A small sound classifier, trained from scratch.
Data: trained on simulated sounds of rotating machines with and without faults, 15.7 epochs.
Rows from block 2 of a small sound classifier, named by matrix and row number. Rows with one number belong to one channel. Each number is 200 + 40 x the weight over its row's rms, rounded and kept within 0 to 999. All counts start at 0.
After each channel's rows are labels from the 100 clips, of 14976, where the channel reaches its highest value: "strongest on" is what is common among them. Only what is clearly more common there than usual is listed. The data: simulated sounds of rotating machines with and without faults. In brackets: how many of the 100.
# convs0: expand pointwise conv (model.blocks.2.convs.0.weight, 384x128x1), inputs 0-127
# convs1: depthwise width-3 conv (model.blocks.2.convs.1.weight, 384x1x3), a 3 kernel
# convs2: project pointwise conv (model.blocks.2.convs.2.weight, 128x384x1, transposed), outputs 0-127

convs0.157,163,234,291,200,248,200,189,200,202,200,201,223,200,200,204,208,177,286,300,200,200,216,199,187,200,176,221,193,321,200,200,288,191,199,200,197,200,200,200,200,199,200,200,272,202,205,239,204,201,198,200,200,200,336,200,188,201,202,0,199,227,200,200,200,206,200,200,200,200,200,200,201,162,215,200,202,206,200,178,217,200,194,202,200,42,201,200,162,215,193,200,199,147,200,200,209,193,200,214,200,214,220,215,190,202,217,199,201,200,199,199,200,200,200,200,368,228,234,206,200,217,190,201,177,185,224,195,223
convs1.157,217,176,137
convs2.157,197,200,118,200,145,200,196,196,200,399,146,200,202,199,201,202,197,203,228,200,200,255,208,200,187,200,194,200,203,200,200,200,200,198,200,245,199,200,200,271,197,200,200,154,200,197,192,200,196,237,200,200,200,202,200,197,303,204,197,194,201,86,200,172,191,194,200,209,200,203,200,76,208,200,201,351,204,202,176,146,196,198,201,200,201,51,200,199,201,199,200,200,190,201,197,198,201,200,201,202,198,126,200,147,200,279,219,199,204,200,209,200,198,134,201,65,263,198,173,144,199,200,143,196,205,199,202,190
strongest on: piston engine (79)

convs0.94,203,217,227,204,214,154,251,200,197,197,244,255,211,167,216,162,247,195,200,220,190,0,193,201,143,286,211,189,50,199,167,289,201,209,197,204,193,208,198,212,184,200,184,174,200,196,144,253,234,206,200,226,210,134,201,232,131,210,161,200,149,189,206,200,197,201,205,197,199,203,218,168,169,200,207,273,207,200,277,204,229,215,170,199,190,212,204,217,141,200,242,215,250,199,172,109,223,179,183,203,168,199,203,189,297,199,204,196,234,197,178,198,175,197,180,250,158,187,142,198,141,202,180,219,228,151,230,230
convs1.94,143,228,227
convs2.94,199,141,184,207,210,200,196,198,203,214,199,223,201,247,89,208,199,188,188,200,174,188,164,200,292,197,189,185,158,178,204,192,220,200,222,200,199,203,194,202,198,208,201,173,189,181,197,197,165,214,182,204,203,200,195,209,270,187,194,200,183,169,200,200,196,202,187,262,201,172,167,369,206,181,172,199,93,194,196,209,210,226,208,133,187,193,187,0,185,211,200,133,208,205,186,228,186,196,224,197,202,197,200,108,202,238,205,173,197,195,201,195,204,59,203,130,208,144,220,201,200,207,170,194,236,201,194,219
strongest on: compressor (59)

convs0.227,253,309,475,200,208,199,186,218,200,20,188,166,183,202,223,212,195,208,203,199,200,271,192,190,207,199,201,186,220,200,201,199,202,198,200,313,200,208,200,203,200,200,201,216,200,199,201,187,198,200,200,197,200,205,200,165,235,199,214,201,223,200,208,272,335,201,200,211,200,200,200,125,191,200,192,200,198,189,106,201,201,201,218,199,199,200,200,197,201,202,176,198,196,200,200,201,201,199,204,160,221,200,228,222,238,140,195,199,201,200,196,201,200,127,200,199,216,198,208,200,200,195,225,202,196,246,193,227
convs1.227,225,200,135
convs2.227,195,189,134,200,206,246,208,193,203,259,331,163,200,191,208,202,196,178,205,190,200,200,198,199,184,189,197,105,197,188,226,184,213,193,215,181,268,209,197,126,216,180,222,256,207,234,163,178,229,202,188,205,204,180,196,210,172,227,220,205,194,298,198,273,181,171,163,98,201,199,200,350,197,200,232,200,213,211,199,203,213,205,201,187,281,188,191,200,211,215,203,186,199,194,197,197,202,199,181,205,202,197,200,345,182,0,199,211,227,200,182,193,202,232,203,213,229,206,236,202,199,200,190,203,177,214,196,106
strongest on: piston engine (57); compressor (33)

convs0.325,178,196,200,200,215,195,213,196,205,132,189,203,255,208,212,190,206,205,186,221,201,209,361,215,193,209,225,198,217,200,197,197,199,166,200,206,224,204,200,252,172,200,197,242,249,220,201,170,215,199,200,264,277,208,193,201,190,102,242,177,195,208,207,98,166,197,206,173,199,202,202,177,417,201,208,190,216,214,190,202,207,213,198,206,181,209,201,213,200,199,205,207,170,199,81,212,216,198,205,373,199,202,204,211,53,176,234,199,203,206,206,211,207,248,200,202,200,216,201,197,198,198,201,205,197,200,223,173
convs1.325,144,229,230
convs2.325,196,199,204,217,107,208,212,137,211,205,172,191,240,167,174,180,199,157,180,195,197,208,243,206,200,196,144,217,199,177,189,200,228,184,226,258,190,242,200,206,189,198,191,198,201,200,199,191,172,198,175,212,215,190,166,240,197,184,223,164,200,183,198,0,164,202,204,237,206,182,201,212,214,200,314,227,197,196,181,103,317,176,176,190,166,112,179,202,176,202,201,201,273,200,175,237,209,192,177,231,200,137,197,227,208,280,214,204,203,201,196,135,143,131,203,141,205,206,22,205,162,200,207,191,201,197,204,199
strongest on: conveyor (100); speed: slow (86)

convs0.190,303,229,379,200,183,199,200,197,199,202,0,201,198,199,198,200,202,192,143,192,201,207,198,199,201,200,188,200,222,200,201,15,200,145,200,205,202,202,200,216,180,200,201,249,210,184,200,178,192,203,200,200,198,257,199,203,215,201,205,204,201,62,204,190,243,200,216,205,200,200,200,93,95,196,200,188,201,182,201,233,200,199,200,199,112,198,200,191,200,201,200,201,216,200,202,212,200,201,228,199,199,204,206,201,207,237,99,205,204,205,193,198,204,165,200,189,203,211,244,199,200,210,205,196,249,195,200,196
convs1.190,208,137,172
convs2.190,208,203,204,200,153,199,200,198,200,288,96,206,200,199,199,200,203,199,217,215,200,90,190,200,173,199,201,199,200,200,200,287,200,199,200,200,193,201,200,200,254,200,199,303,198,198,200,199,201,200,200,200,200,233,200,202,163,233,171,223,208,88,201,190,199,200,199,243,200,200,200,173,191,200,200,205,197,195,241,221,199,191,200,200,151,193,200,164,200,200,200,200,354,200,200,199,200,200,200,202,200,204,200,80,339,344,199,200,201,200,207,200,168,144,199,188,201,197,82,199,200,200,202,199,190,201,205,362
strongest on: piston engine (44); turbine (34)

convs0.217,188,199,72,198,207,171,200,213,204,283,224,100,179,212,206,200,202,196,188,267,200,190,190,179,106,194,304,201,134,200,196,182,200,216,200,112,227,193,199,125,255,200,198,193,213,235,199,205,239,209,200,199,178,125,218,225,58,239,258,228,182,230,206,228,131,192,197,62,200,204,202,198,125,193,211,205,205,247,236,221,215,196,200,219,316,199,200,201,228,200,194,240,189,200,211,204,201,199,200,192,213,208,191,232,195,191,149,276,200,209,242,184,237,311,199,241,198,228,226,170,200,200,169,246,199,221,194,192
convs1.217,215,175,137
convs2.217,163,212,234,204,128,205,224,189,202,175,167,221,219,249,72,193,201,151,194,188,201,215,208,207,302,203,169,234,55,200,190,200,200,189,200,144,165,194,196,263,185,199,190,7,208,198,234,178,154,198,200,215,207,144,196,196,270,182,220,201,183,159,206,183,187,203,204,222,197,195,201,244,239,211,214,204,134,177,166,259,193,196,192,201,215,194,200,106,167,189,219,193,243,205,178,285,211,194,202,241,190,195,203,178,153,207,200,190,204,201,192,200,264,119,198,60,186,194,256,198,180,198,182,185,250,194,201,184
strongest on: piston engine (88); speed: slow (67)

convs0.279,210,202,185,200,135,181,213,196,180,199,223,236,207,181,201,175,211,124,200,101,177,195,197,194,196,215,175,191,82,201,229,206,208,206,194,200,206,207,201,113,210,197,228,160,141,190,151,265,185,198,201,198,200,36,204,200,206,189,194,202,187,259,170,220,198,207,191,324,199,202,197,200,277,193,156,145,197,178,201,204,192,190,181,194,257,198,200,217,180,208,205,197,409,197,192,170,214,194,139,205,173,189,173,197,208,192,217,163,181,196,118,176,197,181,197,296,219,137,199,214,192,214,219,190,259,179,233,220
convs1.279,251,204,153
convs2.279,199,153,92,231,206,220,202,168,219,316,309,156,226,143,297,198,199,224,184,211,108,231,265,120,209,209,208,201,245,183,156,170,213,102,206,278,259,215,198,226,170,197,155,217,234,199,229,168,226,161,183,199,210,245,152,284,200,169,179,154,200,282,217,194,197,198,206,179,204,192,209,201,187,207,226,221,242,303,176,172,227,190,196,222,199,180,196,318,196,201,197,235,180,201,188,146,205,184,221,199,164,155,221,216,192,207,229,198,218,198,214,160,119,240,196,199,199,224,123,196,180,199,256,187,184,118,192,177
strongest on: conveyor (66)

convs0.272,200,173,136,199,187,214,201,197,200,192,431,198,199,195,205,199,202,115,180,200,200,204,172,197,208,209,148,163,116,200,202,206,201,204,200,194,203,203,200,193,249,200,202,144,200,192,190,242,201,232,200,200,199,164,200,193,190,189,222,200,188,201,201,213,224,200,200,225,200,198,201,202,313,200,192,222,203,199,215,196,200,225,199,200,207,146,200,212,197,204,202,200,324,200,200,145,202,199,203,197,203,200,205,59,243,297,362,193,204,203,265,198,245,126,201,201,216,200,227,200,199,217,137,216,181,196,202,254
convs1.272,146,157,207
convs2.272,203,216,198,200,234,200,190,209,200,131,33,137,201,200,242,199,194,218,99,202,197,217,200,200,169,180,268,176,200,198,201,179,212,199,209,167,342,267,200,198,200,201,198,334,196,238,251,200,237,190,192,200,201,243,199,204,187,195,201,196,185,162,210,259,256,187,191,164,201,196,198,67,189,200,195,156,215,206,202,248,255,203,200,200,201,232,193,314,253,232,197,202,195,201,198,192,201,200,188,199,210,204,199,267,188,97,144,199,201,216,199,195,232,314,201,241,224,236,225,201,199,193,231,213,186,227,197,147
strongest on: conveyor (98)

convs0.312,127,168,74,200,181,197,203,143,200,201,214,143,237,207,177,200,201,240,169,205,200,189,270,223,199,200,271,246,176,200,200,152,200,200,200,161,205,196,200,236,192,200,200,190,211,234,205,199,201,175,200,238,216,155,196,271,184,186,235,169,183,336,209,97,35,200,194,101,200,200,200,203,117,185,233,179,201,209,214,198,199,200,198,200,284,190,200,222,200,200,200,206,185,200,168,242,200,200,189,282,197,149,200,282,103,134,197,212,200,192,200,204,191,324,200,221,200,223,184,200,200,200,166,194,164,199,200,142
convs1.312,132,195,209
convs2.312,202,149,204,199,158,200,201,164,198,143,155,198,215,203,146,200,201,195,142,155,201,199,250,201,319,200,168,190,174,201,203,104,201,205,201,197,200,199,199,199,179,199,202,0,198,200,198,200,110,201,200,214,199,178,201,200,205,99,238,117,115,113,198,61,123,197,174,202,199,191,200,131,242,199,200,178,197,197,203,164,200,206,200,183,242,198,200,203,179,204,201,150,269,199,162,193,202,202,199,267,201,138,199,214,178,222,200,191,200,200,187,200,232,159,199,199,210,189,216,208,201,201,165,184,298,208,166,174
strongest on: conveyor (96)

convs0.136,306,209,207,200,206,203,212,205,200,238,0,224,200,193,183,198,235,169,135,205,200,188,202,201,198,200,188,203,216,200,200,205,200,199,200,206,197,200,200,204,199,200,200,231,200,199,197,208,194,186,200,200,200,201,200,221,199,210,214,198,161,149,199,245,282,200,200,195,200,206,200,166,249,200,200,0,203,183,208,236,200,199,200,200,109,206,200,220,200,200,200,198,206,200,200,199,200,200,199,196,190,195,200,202,316,208,64,178,200,221,185,203,208,276,200,244,188,177,170,200,200,198,228,210,291,149,227,185
convs1.136,164,142,209
convs2.136,206,210,195,200,148,200,208,207,200,214,187,196,199,200,199,203,221,200,226,216,203,227,233,200,182,194,210,201,217,200,200,200,200,213,200,205,199,194,227,206,209,198,204,198,200,204,206,194,232,197,200,200,200,235,200,198,211,280,199,96,245,201,200,100,199,199,200,213,199,221,200,204,178,202,200,200,208,213,196,194,209,199,205,201,193,200,200,196,225,212,205,213,197,176,200,193,199,200,183,197,210,61,200,205,200,225,196,221,200,200,210,202,66,215,200,272,201,213,0,200,206,197,199,198,200,198,231,202
strongest on: compressor (99); speed: slow (68)

convs0.239,192,205,289,200,173,211,161,198,200,92,143,200,203,200,207,227,167,416,201,200,200,227,201,199,220,144,262,200,210,200,200,300,200,199,200,199,200,201,200,225,198,201,201,215,215,220,222,190,202,199,200,202,202,212,200,135,221,200,199,197,200,196,205,198,214,201,199,180,200,201,200,29,164,204,201,200,206,199,146,201,200,201,234,199,200,209,200,212,235,201,171,202,178,200,197,210,173,198,224,203,218,210,207,206,194,16,200,199,201,200,203,200,234,214,200,336,218,199,232,201,222,166,261,169,182,264,190,202
convs1.239,224,191,136
convs2.239,199,118,0,200,201,203,196,197,201,446,196,191,202,192,207,204,196,183,200,171,199,196,198,198,171,198,181,193,190,199,203,188,202,199,201,202,206,201,200,165,206,195,203,197,191,202,176,205,206,198,199,202,201,180,199,204,193,201,213,211,200,272,192,228,201,192,185,144,201,194,199,215,200,197,201,189,207,206,202,184,200,199,202,190,239,196,198,207,203,202,200,195,93,201,198,196,199,200,199,201,199,198,200,241,141,138,196,200,199,200,178,195,196,265,202,347,204,202,208,203,200,200,200,195,207,202,199,174
strongest on: piston engine (59)